{
  "train_examples": 39062,
  "n_mels": 64,
  "downsampling_factor": 8,
  "encoder_arch": "vgg",
  "encoder_widths": [96, 192, 384],
  "encoder_downsampling": "avg",
  "loss": "l1",
  "latent_channels": 16,
  "decoder_block": "basic",
  "kl_weight": 0.1,
  "residual_init": "none",
  "lr": 0.0025,
  "weight_decay": 0.3
}
Rows from block 9 of the encoder, named by matrix and row number. Each number is 500 + 40 x the weight over its row's rms, rounded and kept within 0 to 999. All counts start at 0. Numbers have three digits each. After the name is the row's rms in percent of the matrix's.
# conv: 3x3 conv (encoder.blocks.9.conv.weight, 192x192x3x3), inputs 147-153, a 3x3 kernel for each
conv.0 103:398436389413402493520537528512517478553508519519492505485507527490500457485515531548494564455483495504521498509651504435442511505451430494534471482551563533518513500603505534525468513521471
conv.1 095:521486486469512474476475533516540528482484458519447459492538475426493519546475514571474505496565546573528553514512491568457466562495525506505501487561502461505527404570517529522481479472486
conv.2 109:461525455419500432519443490477492464489507542484508489508472595502560512509517431492448571478511541522513478504534540468553460521429488454522444510566503521474492471466522512507452519561492
conv.3 101:531564487547499501516522522480452486529479492465464515453431515497587445528489465457499443427585447495505446557496460463510512493482475507476440492504423480531541528536510557533555503469488
conv.4 103:503504516493513515508526481448479507541485486510510521485478506508519507557576473472513431495503471518538533566584550527476545510584473475520415514475499486600405432489508605461553438487560
conv.5 094:559475488494501484464476497504508508502479491471511502531533550525472506455509409523495527529444508478622446531496542488515442534500438511520477445508498452559483474464475509503510481501440
conv.6 093:499473537462512516551532459543537449501482480490466502549480414469590593488505563513434401433506541484648461456571486499477561466533478473533496497561534480592472542466493531462484495465483
conv.7 104:471485508512531541519494486514511485526504494459508482552517530503490532466498510491509507535504518485467514538504488498540462491444496512553438505502463460429481477487491493444553514494497
conv.8 096:505541511423406461579641537530536566529521517504494490531455413456503487475586622518519510537510496456571597494509486499505500551593590488498479507444407447535544453490491591532492486474460
conv.9 097:482512398512475474505514477410460419455488514483435476481485567406492555520502493551504518455533504535543525489486496538469537521493508498555487512509476503479547513500520477506508561550494
conv.10 097:494537471484459479509501521550474488494462499539501491561450568503484532504548484464406489475532556570481445439531496491482475416471470507524566538471475498523497509484446466503533541492421
conv.11 105:468499480561481394507613513512537544496510514548482614482526498550486576493546442480510525528472533478551440510527466516505442537585487524596536506477513527460462562513493524499526486486517
conv.12 096:483501566465528503441497466492480475524671592496437500553539541509469511522458507409555535485499493504457508492463465582458513477518488500465525511442440425516538500490545465481477583565522
conv.13 096:495503493470523469467506495539607495478530522472434479468459495430453478498516491548576482519507438478461511482476532488492493521522461499492456557412530558547507508507549491583465496591458
conv.14 097:456461502459511404550469480499503456461472484503599524530508492475487562517477499470537492482471527450500501497503501522520505537540524509562501481520553522507474515549517522535475532414434
conv.15 105:447477532483581531500530498479479474469439638479489477507504518486563458516543542496479558455513500532566479447501542528478488453501435556514500555568473478451481476498463568486473445495584
conv.16 096:528526508578540537528484529539553536561484461509478505461462513450460523476543500481438446473485505475597538460524559545525492429445428432491527499468459413531478469482481510536580494490457
conv.17 105:563472454519548433537512405569561522503470455479467504504500491536520489443409436487521445528534503410467473598378465491533473568430474489482592482529521506478511502529474563479523493535535
conv.18 097:481552513507537545440496498438512546497590511471423507555497457537489486561490529498481468540556507497554511471525465491527551490467494584527450491476446493478575485404503485493513474558399
conv.19 100:499480514527491524486527482552470401545516509564500482463524525490548563489473601491510475465438492543479539465458490501461487432481484526483548514442552506444542481496454493567431511469431
conv.20 099:502483541476519489506577551502520497519480618539478492465564503490473472459502467498542497502459449503459485475490498450436474440484501495463433510535447465482473465484543453477498505524509
conv.21 102:457514531460509500513530525530523524511483487510516510396504547437525469513482498392558527487585477540519477459488486517524521490463461463467513463496601515541534551496518543511513577510480
conv.22 104:532556460487491455506461536482556621524473507528473476521503471522525402505434553518522511486510435540475499457528506501490445396488494510496494517494466537525483524412495482539639469498495
conv.23 103:531509504524508571477601507458498478516563566489498550540515435506508558525555554521534438467522561488552488569467573529431472512439537510453464536530522421488508403422503448523483556506422
conv.24 095:520524546441548437460499442514487453542486620555497460498458534545489501511456508477467524535533478472521460540499474491485434442498453472483517514497478524458471538477431523475525499533530
conv.25 098:422487509537536523432474468456466498547464533537515538462476492506565511514471528515430534455643458489494515499481498475531448497465524461467491383477510518554473548489537497488527444521500
conv.26 093:489501521526486560516493516528493474475508491521460468508523482479526476421503479475503493442483466450472501493516516488509509478448468466442472533556475514559515529498544502389463521467496
conv.27 103:494490495460489499509466509496473466473624591479486460539446402519532567451527519495511480528440481449521480472439549463460508508511546514485489510499480459464470513493531507506494472528528
conv.28 101:520528512507519524454543524495514492524544537514531488508546499531520482499499446509552545572474501475527438421497504443447469475496495467459511477486505465532467441512559567498507442468564
conv.29 098:568525518514475507555494597539520516471476512480575494482484474496543549484515440536496440498504542569489505582442468478493452543508481541504490513483575508463528537535521518479537535437422
conv.30 097:454486541499503513471531476510509526490459445525462541482524551472481580540510443464508458430453596479501409522398512534541497539519472475450501419566511490444471491516507533505426475457546
conv.31 101:548501480520537549510498552463492524491484477527507526417469440460500512477532489517429516480437469494534501502509519580582596537525490481480512443485567472494558486576430497527502466460510
conv.32 091:509449549518488505524577524463501467492494477438497503490525518526491474496507548534508478468479541510508529474423504488517471585514529496551498607431510570473494488472526402458548501513542
conv.33 098:586537551472456441525567512538587507495463466522490501510450505514505511462505461504419495554426516504435548481448515518571459571534502535456479508467514565495480552448483563515474567441475
conv.34 099:550511547478435492459488545463493509536467473494487448424515444536522412415526556403480458542522473464500480530455513474515512447486482469460451547436462469486478473496544473559490475460504
conv.35 102:450487516492499526523548497490526481520510495501508491390499570456499497507572618427480456475496499530479547440447461510541546518478503559437516502471501565481517481436472488538468480540446
conv.36 104:477462513502500516457466500482457455508514472520512508519523525549507435496491523506534488531405549473536496499519508491524495498475441455524524483560511514533490439620449404514481455487491
conv.37 101:528525497541517534593494542548493535478455485463475424469486472456552475488518524449516458469558530500480432521525504482526557594502510438440441522508472527467489520507499456552536501520490
conv.38 097:553528529524444509533516495451443494520511482488456498530472505524457446489513566433480507526504468501481517552501518520486486487546552528463488530459452532511559503484478497664515449481540
conv.39 109:434464556516488484476512494557528491495543599496476522490539487563475574466490474473488489527570547510530453497501552507564485487480483503518527509515580512543467420476518525472541512478553
conv.40 099:505515431489557518474541506522457508583460478523495575525430554499590535523549497477489532497500468525476458495484494454468511492520547574520437464639466458574470455436489460547422463522450
conv.41 099:540508545576504535459426518551519489486533483452492455434522527496450503527580511435481511497510468509544506494513523566475502484498542495491512542447456464441506460512479525494475541549510
conv.42 099:482541575432502478421521480524509470478495508533482529470492557444459566524484495457423441415489542492455469529562517541489462453468492573470451497501529492564469574433531543532494544465518
conv.43 097:561483526513489558608448529533525432482495474515506449484389444543509473440572470555491472508467433486505489540513552477518514505500474445470459504471519438508403533448496516531495559486545
conv.44 092:499500514502425510500560515501483456477466446463546565488489522554492476491522589453460427533552499498522430505437529493447479486517523452528479511444517478442475527495570523474439483475490
conv.45 112:476492466444461434483532462513481521468532465491479515482543497503492580506461460476542504513475533517568427517525521522505468485609515468485473493460502432478499511552434551552533491512514
conv.46 098:526498534499496516490479541524546520511504485506477458495609477459484508471470489448541510587436508455487507454518472525517538519530507424525505512551532441525528437546480508572501511462486
conv.47 095:519458481561572519470484517441474454524526477516580496471492449510522458554515499523530468510419492510448496483514539515491527505518455421540569538495472525444505537499497540425505506458478
conv.48 093:519514489526493511502514465483495579489492512478525597505514497458511500452492463528517523498497502515485567497441462521446484486506512494391489482556453491488465495512515476519515511453492
conv.49 102:494513599576493572481481492508558496549520496404435464455545485497550413603555481440423577445514453554520532482464519539492492453503539514573521479495452482580516457555482559447479481496515
conv.50 102:514502524526499476484475547498487484486566462520507500501536509554426501525488551533518473537504482471434545436470505424495513496531550501499483526533507503501596513534467519463529473556463
conv.51 099:476480435479469403486510492525489544496499450511540493442452571487462532491497508390531495465476532454557477503517488496598431478559476492441509486518518491529530611449545531479510515545543
conv.52 093:522503519471548482541532489501487485483515473506500534554488482584537490444508534513457506546512488441492509496525455519465457507485480496495489498606483397555522504486461533477510485488539
conv.53 099:543542532518542514504515512486498565470465530459502456484545490499463511463503511463568504549505522494471499499509489541522496502526475426550487408546537480524544443568448492499477451553517
conv.54 096:501502468556526498560469436523492509504509508432529466455498531444526526418510480510515503474516518487500520520508501482539499440535523536556532477519514454513535483446487497457458504469454
conv.55 102:523496534542535534512494521557571529506509502479454494544501494515486497513485482508514487478478472475462458537538533510476530526477492485487459519523501540501446485482512519506551475582458
conv.56 093:525443447460480521473524496524511433497480475519504510473532517595510551443528573497484464507411504459500560511497472489579493483541569548414481487472492530482563375492415527502559490437497
conv.57 101:491502508489527479468524490427488500525535490480554520508529452520513474464469480516511471540555532483510510487481541513493465514483522476443502515480502522500506520475472493517550431422617
conv.58 098:552505492469515471461511460491495502492474506434437488516490449478513577488617493534476449584449493561434463449515536458514503564558472520454490530484481506510502535501557539528485481535440
conv.59 107:516499504543466570505483538500505490492510512466481495503504480531536495499488490479547482505584470459512495486473517549512518535484544436582500488581511501554554504486507503532486488476509
conv.60 102:499517506530549531489493512464464469511466475493478484510511490520511518544534485523477490468511458538513552498532512510513574488492510560503495560505498559499444595494477524531503514516487
conv.61 100:498516554523540492478555485508483484467483477562591557471486540431539505534513458469460525467585474485423453563527471517528537518446467565452465467427543548498529497484470472484489507543511
conv.62 102:477553496579485540483486430513518505499458492460481514543494523483557452510508493519444545480484502540551501488526464518609580467422502479427506525545452477465442485519559524417500512484623
conv.63 093:417475512516533523528514628512520538476487454513581520455466451457492493515540494491429495487493533484560508410484540471475554495483576441506468447542437508488508397632418472569458455485484
conv.64 091:474444474591569509494503579485537532487467500479497518515484508489538519489496388492475520461499486564551576524521476535513472454475598556439478537477538499454535485464542465591446440482516
conv.65 102:495459499529505473605614567490524502473511539561520470464488510478532448515524550508476466495542500497522511528483438504492470537536469509453485437502506527410518537477531519519531477509555
conv.66 098:480495522485619441439523460568444460450503587491464399473480543504496436529574481508491549432524480450487558481494474530591476435520512492537487485522435450559463517517476494488498493482536
conv.67 101:515503541488547461457451481525480488529505498483517503488477464508590624500483495500538448507537595549521515518506503490494443515484496473531531492569475535512450577480453544431456565452568
conv.68 108:533543513496485550468489484554510494519495480518491456503517503500486470524474489511483515526491497556516506501523479446458503474502472495508497505443443466451465465500509414474560509570520
conv.69 097:511551459500559537656530553506499524463496435541587477511497465467608438511471469466432450407636485513447459541520443455484476568490497540547473440720472507508462478426581528491467489492472
conv.70 105:462456500533568549447474449496486471471501466526502460509500503505544637481512507534464459444469603548534550489582565498519569450482463610549535494523610501492514502586480535534601522525519
conv.71 100:510521478542526542536430500501495522536591447546560471427553444549572454498464502454608519500529476491505487428504541498545524541504516468496455472519499434537435470511491525517473551532505
conv.72 098:541556502429454513480492558444506476490483473485494519476456501610408500419492520523507430603414555414542566518527475483526420487468448543452462547453454431544511445465462456535462518523472
conv.73 097:518468518519555496472483458524503549525531568536397487490534537513441486518525526459518472524450413499522488501517473505527440495449417502469506501450522502473525504517553438421547540550538
conv.74 090:574524528446465467536524452520543517532500480494597554490522456442558534514496504493533565536549468507575542484473484468431487474545480492522491532538464540573544495512476446440465446537436
conv.75 101:554525498527516578530502463499490484532459466458471572530512575474577458498499516485467550514570468513455505544493470492518595567425536514510434465559500490569502405497518429512502550468539
conv.76 101:541575533467495504524553544548486537542471487525465474530483482507525517489517541568477510593493428486530487454482470523469509479511449508444511464508437491474480403576439475471489563508555
conv.77 099:507499509495494513484524517452460485534470458500487534510531538504501472515549541492492531430497443478540475504500507523524508495521494497535406502522500554460496526496495497541517486486519
conv.78 097:456472511477526471470482423541489538494514518479445429436495533501477539503554568516498542471509529485644514516534505479469474526478495465498567527498516521456497491531485534424552525561565
conv.79 096:544592518579547518512533533503485515456546587471499492430543502518480539455510467557526455491491519419475518474494525476478475513503492462578442540435485461469512489498470479494450458496581
conv.80 101:490511522501575528624602550456513460484506506483455459506458514464544559471510488607488538497501575579555513525500493461487550550577486566529514519550564424537503384478483552491534509510484
conv.81 095:517484500478524453497448485522533486492499526464487485499456508527484525551386492520509500544545546524431490520485470557514433551435487506495451483636367488491430515473515567488525505473521
conv.82 099:518500491512510521551462553478497467488489499550598470511539488544513510476445484474484511502485522466561474524473509483494536565485521544551508636501560475497480509508453510538510516523459
conv.83 101:505450492539461489556466509467494487461489510487491490526502522527522490499529455472478493524546502501507454496521476446496449457488450484484517506487497467435510484477559493476590484531500
conv.84 098:526531421550470441481516535475387479546588538495478488566510532490480511428433533495466472510465469515529535494467420546542492566497572561470459522448461544476566491529449416523549485493402
conv.85 105:512531587484513465559499465544528452505499548502564536498510507471531546538475508511473525484456522458508469477480521505509474532522480480480499507495462542465481516454477501515540437538539
conv.86 107:586603530531548514473494467444465440496498482474484537509514467502605501465422373481483486436578545425439471543607479539462536522624535581493522495481551480475455454465473558464475472525483
conv.87 095:423464522573497487506528567520422415530578459463418429472483478402479465504582456492464457507541508488515504493505527461512491482514533526470489461476507450538462457500540525417564498499492
conv.88 095:495452487497547475510524496445493545485457559507490517457464509510479477531563508508527487447576496497435505502507476525543464492482509487522528493462459530505526562507504551546506449440441
conv.89 104:514500571494472502442518524519498487517510485584493516537475497569524544463556524444472456562487557492557429484497514497548452465448469533473500506514547549477516482481441469495581469516473
conv.90 102:467537434506537486472483502482522505500489526577515462540486412517485511472529545490534444545429461443485580504523538485618495468531466562453457544454501458476467536507514494532494393472604
conv.91 108:546540562549448464534490535578474464511516459499525516524523470522539489540510542516504478506553540429463457546564536526442532448494528472451606543511580428537530522547440526479457480402479
conv.92 104:548506521474461508431494482481496448486498512467460536530606444516506474494485488520516494536518439534518497508499535473510522456542513423391503426496498447558531506552502514506502514469521
conv.93 107:534491429461485491538591477512459508571504487559520508519502480470495525484462429570505511551522559525462512484541502484477482494568524451484463458455466551534497513483508553533462508479472
conv.94 098:553579478490506556460502519445513491490475437506487515477567494569448528494534496435489548518499567423550482574429517458526475544519475467494482471458475541488412550503477471531485526488587
conv.95 095:527471523498478529539516425458490492545507501523493501485508548477501538462505510443499513440541465464478532530448500566484534499532463537445560520466517440449540452559458470477469498571513
conv.96 102:533467479519523515489503422518539523516484519548473654493439484549402559503495506454495482539502608490495469445505473484528476501513462419509510525471498432508449491564490566521529538485526
conv.97 105:437474481511460490492497508537511505481500489551488573500459461500584428542459517477502506509490402549517554470468472490523517483531481494540460491531497547452542504591450402556453484479552
conv.98 099:557512535496513536560429529474518495516475455575616515549536531473510513535484486559499516501472515428534440526524458520473477500464459525505485438436494560459475501498500455470546497382560
conv.99 094:492517507458529532485518540520510481525486488484504474434547561511468516550473497470533487474432546514549488446451474494540532489456479520540544454507574422531551551479529462557463580477541
conv.100 097:528488483514446456533473480482542548473489512541526481521542497445578478523478512479481545469515461510511553540466422518469538482418483456455476442471479389488533434508476453493479509516484
conv.101 102:494544479523571508523431539567469511523510509453525442466458465501515511516555491476566519457451470511528521498462455554515483504464515487561482445505491532484483472462533516480567541462503
conv.102 112:519543540518537526455487539446530545551528424494437435476495513542542508476509500471487457536538541541467553467463482473537507466553495507435516449506556516483436526528488476472558481483490
conv.103 094:506472545472493502508469443518508473527490447501541487548529523509552557474492537465475484433507506473500559489568548464481609434501461508552454531496529549448492493509493473479498458513497
conv.104 097:505517543598442480474512468469494542500551510512479481464516506552531517560498515530483506524498484520429556442490564496458531540521503481526522457553489502502454482453488496588484533513473
conv.105 105:491516530485505489521523476538528501511518528511492501594539521562551530565525497532455502569517494525472447470493539496523519498514516548503527496490520516552457485459516421583472541485512
conv.106 101:491484531478473497532542497481518485512540510485508664519454560499525587466522453569433447492474648499561480499505468497525477525532495545486586553499521523561415507505484429531461429536462
conv.107 097:516541495491438487515565465502498519451430500505534569471512524461563532533551480474514464508553568523574476531516509448485464550480433508491484481523496456475521445426479505489523505536506
conv.108 102:502540513490476531523515540511460459494566524477482456506575523500539491463471452524492488470481507497532496510456480548502478569496498512583567488567498483544543469514478469462513487599494
conv.109 106:481506475532543485488483495490534501503506495500503487453523628526556497525502448496495453565582407481542556462552476548552467470505500511454516505550575480466487539504509502572565489537503
conv.110 098:456484485487560516445466511499497500460505618493495455520544582573460482502554487480513504506468537484529527508508474488587439450485456481574516554483482444455521523463447435529514485517532
conv.111 116:463503486469528509484511504493514493493516478464507442491490456512541475506522448497446523537489531482452501484513515544531536468511479393489473350496516328537486526496512518492477533507466
conv.112 100:497513527511467472536616502548513553494520462489510544498501517483511467481466491521469518553528563456410506481466484516475501541518478532541542489593511519508463422492504485515519471457450
conv.113 101:517539502448430501581469551456455473512510496520590518493510486489501544491454503414543487607534542452477547463552524449475519534475478527507474513456517498558464460452576539491507473510454
conv.114 099:465514448493510459483489505499523479531555486515490522465581494495474460563476512477581524520485512532419525472455514533504449470473504468469534482487476527517461534496486461609427486575414
conv.115 099:554528524455457540500479491436447536532500468509461514565494472456503519457547540469501568484476563449564461497484496463468499584483456509465485467472535487470522526475457475512513508514487
conv.116 107:444462456533470475493494495495510499554468496504485484505447504490491506492516561485513526508470457548518469517505518467530544548555511521471468488504506472534519599510548530464503494464449
conv.117 098:499498522496504488480499497497536503484467451474521532498435494481493502487489481502467492552472438483500521535464460462525490502458534526476543477458514465518511473437527442679414535564490
conv.118 099:510417490469437537564490452535489450529487443482564590513533539547542537474533484546466487385585474528511566486488524494509518537471539514441452533575415540502521509411594482465486541457502
conv.119 096:492477507512493506436545458538554517463479530510455629450517490512405470512452495457527474467501424559442511433545522499519535478486482491490517486516547480479530481473486550492548453455501
conv.120 098:514578562494456496450589482494515511543492462501494514496535494523496514531527491462517429510469481489557482502532482580466492437593521462514459496431525476640419482431532621527521497502444
conv.121 095:543483522486532501497534567509554537521494494548519486519534554514537496522440474450533498490517500474510487517481481468510569544475524468476474520493501543427574526440461539513480526500470
conv.122 101:558526453610553484483462434523495518512522513503487461491507518546449514499454553510511541549502520514499491488518453403536478443525457471382542435522447555508435477536497510497532500468494
conv.123 108:464559524463489518512447509510550536511468539483513476502546523474534485494501473475519564478504399519579519508616501524435473495442570470544499517524555506499524568507563510537508481465534
conv.124 101:556571498483652445500485506506491486534544511513497474530507525537496494493543542540526491557495509464485540501459502473578462523494473460421485463524490539566511558527536489528473532563440
conv.125 094:521495548560515568523538553499486466519482486482498494573536503504473428566500501480472491523449480518520522501505519495540517512528525551503508553494534526481465638448506505459462588516473
conv.126 098:498483542487604470480444490507494521505547517518531493476489577491452532561568486465560500528432530533554508452464486580528404464495457455441454534458464519448447509491470520478442482562538
conv.127 103:526485524501477494509490489446475525463468534482509486507446555505550474467505480510496419548562520466479511515471478477468532577453479487496514461540434457504467501522495488543494529451449
conv.128 095:475495522556523421531376510509507520515510581503545487489557511450488536479465457422550517456495493512464491440490506519507477523462493450577490577481507449465458543505499427569500549546537
conv.129 099:500517502501524496496515509475570578504546481512548466551499472484466487533530493465523466461552505614451507513467484518492504454486544484479475498460499439465508497504514437427618505641446
conv.130 096:457470553459463526539493501486553508508510474492614543515517528481526527454529470570401520527525532543485461520465512476469500558498498517467537574437553481431481473518474491503534535470491
conv.131 099:487494484504526569548490510465467418515529471497469488514482464513572550504535520473453444525585539482502480479505496501496561437470468535408433565410518531471509483509514494482484385539506
conv.132 097:464467497562508578499498536529510527514571469518464456540464443403438474467574576535483448451471529529483486448467476485498523548563510533536531469537569532481548463511467539505519561466556
conv.133 107:533473476465483521573593496481487471521467498527570569537515436478537558533470490494492474441630541481439502465471518453466496489460439470511577525480461492493525476554502533481521476497509
conv.134 091:471508526490507527497533539489470436453476453490505535484529476501527465496529430508527476480446532451530485475458535542481516478474480493522546518486483494492498479586553604425544517497501
conv.135 101:475456480566377491510489487493455510508580481473521496419521497559506484484503579507451542563491499520470582518483488570455485533472466524499455579484486498523517534510452522471451518504541
conv.136 099:510570505482506520514567484479451448491504453525526476484504471487516480453479508468518524569526495446473494555573544461455481442547548541459485562494482454535467510552500477444539509448517
conv.137 100:429458481478502566516537475519509472559438493512553535557526462486423472536475525512454497510546512522443464477499495544452510591558495489528475461444487553488481484478369485544484517530487
conv.138 101:540533501508502518437461463520505519477521526492505564454470542478485480488529537479461504462514507539502493516474503483542517510442475455552492468701421511436444522471561540479498492483495
conv.139 111:424464450473513503443486572484519507491559505539539499493461544483558497484528477503464532560450487492453492541527482518465488504520476534582485550554503473534570536599509488529460484514465
conv.140 104:515551533496468504513538505521489529531483500552533530474525529472563432534456481518513467468570449497468512516613497524517440546525522527498501483527488513458568432436514491561483485467483
conv.141 103:471459437438506528524467485474519518463480487509528491489427440463446470437527467488504508492448451478533509467438447462530522483499499523499486527461522462477493555508591451541483434478502
conv.142 105:453500501469427465478460483496471446548541521537512461496482500532486532477541536500487487494485564468486450506559503531559498502499491506497500582502498601502463468485509491531469432533478
conv.143 101:481588529523543529597539550520471527495473501480477445520468579523524466514503492460437562583468502454549503463494474524588506521563523454517478519516503485495495472526534505479474488506595
conv.144 098:547587476497498449524482451510535589518498526461504457472504543528497521520470540403518533582549506498526464498491552461509501519494489510500550465543431541506420413515431462577502527420544
conv.145 109:486475491557515552489540457478531468558565524495442502476527454551512508511528516476535466517542550521506447501482500530443522473552494448555577431554493447512564486498500544519524529456463
conv.146 102:556518541498480489523537518499486486457510514539512528546527464502505514519471521514499451460510503566519512494506547483472530537529486536562463536432493487464498536551555543471565504509497
conv.147 097:555503547436539518449482487518559528488469480522494427526442496506531587604514473475508519508489562575495382549528455485494555500554504467478421504524571541556472461564507454497503510506527
conv.148 100:564515473509541476491484482518512541498544555486475492512558519487517565514464501486487453461514468454489551528513493530500461452452474479516507470516539427467534502494408521521498529511501
conv.149 101:501526485497528483574480458530492445519566494499548504450464491486478500478457497561464505499507496442468466490465474438498453498508484453469487524473493525504520519505533492595428423506437
conv.150 097:493534458473535545493511490458469498486511497471523496509468481492454521537542509466464489523454469418556569470564494522539534562497472506458465518503547453557520510500485486593495517543511
conv.151 093:502573503425531549568502465530513492504457462516586506553486539473493541479449496528506537446531499485524488453472491442503536500507476423495449547516476507469514481467503497431520488500493
conv.152 100:526404540505556466518504499492487451454437586518520476494509551537507507507501519471504436503558443472491502518512526431493482535516506477531530406648474493445550466477593540445470474482572
conv.153 102:481507553502440545433468511476467512461496449463481475503431457536473433555441471577469495542464495532459498486537495504441486494484499400464441473445427467473501484532490515541527522488549
conv.154 099:489463448501510472476517548463482473467412398509443501484498459538527502524482522512526484514484449465455455536529501555552478521499512520548654583568447482522542481519513473497533493478515
conv.155 101:460488482533490533520474505502514484462552513467478457522481456458476440537472487591579490443515546538475506528518499536474480476485523506473477541520491487497538519462484441521468531512537
conv.156 095:456477476512502510476459529472504565551530530477436458495482475514533517472567501522531528525468579476490545544534483502463547567460495498531366496462488535536511483621410420505467484527477
conv.157 101:537482488585536523491521474515571465463509447523515527534545430465533561505524501577432470401507507486513516428467498484494498515388514460482485473508550573515471508588478470514444485511523
conv.158 113:420490430408629427460637439523507489487454551503517529540460562485481512527457508506522549470614461441559511455444447505575517481513471482451486486443540494496519530539491464519436509477473
conv.159 098:494526499460495505532467498503516478501472531539518537504506515583452549447474478531466460559512461463436503469602489499467501452485584399608489508545515497474499490487515473482492499434538
conv.160 102:504519512594455560481452481498539469500586498520467524472644433510478492517439485541542457488494457499475477502493546502447508538494490508541516470501498503489505444531541481545491453467560
conv.161 099:517567489541536503525534499456438477495515480510507473537496492519494441511566560538456544531606457453433526502466486521605572493503524403502421508573524558511503563512555482449535490469493
conv.162 097:502459491632486587600491576452537461484531506499480460552478521431491487501507484619495526455482540490556514491504547528493527511450545532489523499536497541491458514482468536523493547485509
conv.163 090:477557524472481590512472491542462579438456490561613476489471429518529431487489515478485505502541437478482490465503527501462583500476490419530493484482469466403444457518438522467543488472553
conv.164 092:476506458497559522467484446494500467516459446562543507482528504524481539510502493487541466475449496429542469540554484473595489490525505502535490454539458532501510528445502493531490499478464
conv.165 103:559522535663464524519487478440467472502509528512452475461552464467542489477515471399574490498526479473533446502528486612433467446476542463564494475500555455450542546448570464477503537446500
conv.166 097:497507513543491500484465494456466543488558451458529481526571463463473492475511495481572507462478492555526503532487553551504485486434494557444560507500530524489514456502499476514533566521475
conv.167 098:417532502448570479513562491495469514487481500467523559475594504484531511505438490456599440481485493537532529453457532482514506545568476448558545488506426526488504501531527492483499505508472
conv.168 100:522507500530471528554541502469472506468538459485465486455531489513478549490486544551479485521503507468466462514551512526542463491517473469512524556484571548487543519457410564400556477526419
conv.169 110:389493499460544467502423432500433474586514606501561496508439461485606513419495406530441500517559611504485481446492441487543485533475511502599408437458486443508548508486463530525531462538476
conv.170 099:472523498540525539545532549497530555487508570517537500494463465486485537488520522470492511553558535548490440507551496499506511496554507447533443483541578519459496555503510452506498541498467
conv.171 095:597539573479488532456575532554603544502452505472491501515515491567507521525494558528553428508499497570525584508539514535609549454506466480432528488543520504499549471615524549444448535547495
conv.172 098:487637578546541521460470441498509575481487488499466481579525559525536583495495524523526549505523482504452540468540474520556525493597533403534545450528506435467487474526472487511481503569438
conv.173 097:458445530468666487496513540527491517471458593520521501514493504522443533536552507416595504506488512509526443486507508500501554472484511481485541477555485519520476496476499484455523504457507
conv.174 102:534536470596565466507442506492483526434547595559527470431479518582527493566477440466558485534477488524486481481497490549512526525497527545449487583436436510480515518459481515489476492599531
conv.175 092:458529479444510474443549485564427426524486455503517523496555433525483490451386488469590422443555476500468548538516498539464496492524547555567496496467510566452491506495557515542447447505481
conv.176 100:486516469524550507486488468483522482500528497450493465569471503404417471490481583583481496435480458441522498488565503496578501497476486452532492518502508507534519562439587463502498580500557
conv.177 103:516551536495560517471532533508554535502507475536514463585494493536522390455486468571523472586498447482459473535499465512492486491431544543389436475443469476455469540534516530558523504526513
conv.178 103:532452515515515528486452464540535559436450453467536494490445436489551491488489488507483488478626568590492461528445485496508491421481485467425539471526483458558492605432557468529542490545456
conv.179 101:529509514515498501496524520481494538458487509474485486522524476568564474498494439452493478473557492431536480510481485482459492504523477518495474510458468463506506448443480493541582490487580
conv.180 094:510531560487535529485545508521495500522459456494481445542529498551536512544568516530530485499499508466406556538490546476486496509516535461532473500586472444523426468439527424598434432465511
conv.181 094:497566520512489541514470524473510567496528481491469524502577507537460461501484469442590454539459477525482420451489541482478514562448502418476668482497480503476450477502470517471447478455473
conv.182 097:495443524495486494568484536525518520447501521481589533471485460483488481466503450478471539520508496479465482569470488538490459517466459495502546502476521508456478426491479502448523447520518
conv.183 102:464509501439602549488493466544493491500519587485496482553433510444502445597498518481474575462547479564456469555474446446572537537543586528519498534607500521533475494586478453461491495506484
conv.184 099:476507522439503504521498548540488511513523488534534488538518480483497493517461476496560490465502461502504519499461427477492506536560517525502481497486520444513499487471471467484578435513498
conv.185 100:526494502466597557519504508505508468487466502508545567496555455473470483525521402432527466526522430513594438504493507508521532446468490490460470503467506480485449445469531548488530533578547
conv.186 097:522561533465471501464443478576589589438450435544486520472498443436476489502490522453420457483471490508535471462449435446451529460542574480500484452452546490557525471455444632628496494433426
conv.187 099:510544540460498487471489536512490466451539483472495451494483511523557485556480510443422536498527507443413526487581465490468523444450513508548537507550462479445444513603478461510465419469459
conv.188 100:440403468480486423502517504447448450523587628515518510495537561474531498466445472521532544449511446540512533525464401472440453462532560579569420482456501535503493512473484501446523542506520
conv.189 108:473467503470511494490643540556498519538499505452478517547432544518437482516540478514510526504461494513521502474435481496496527455617454575538547544408535414574491516497469448499559503554560
conv.190 111:531510491459505483468528511441494497537522526466489487487481444488522553490511496436493476492467501470495503514538522490508505502524478475514478441498569483677508519521521496494541564487490
conv.191 106:524517470426471452455498511568514515497503485429484524514479506529456514534496528544522506469499455564455527590501461483517487454528522436518500528563512538478531489502512576521508442534474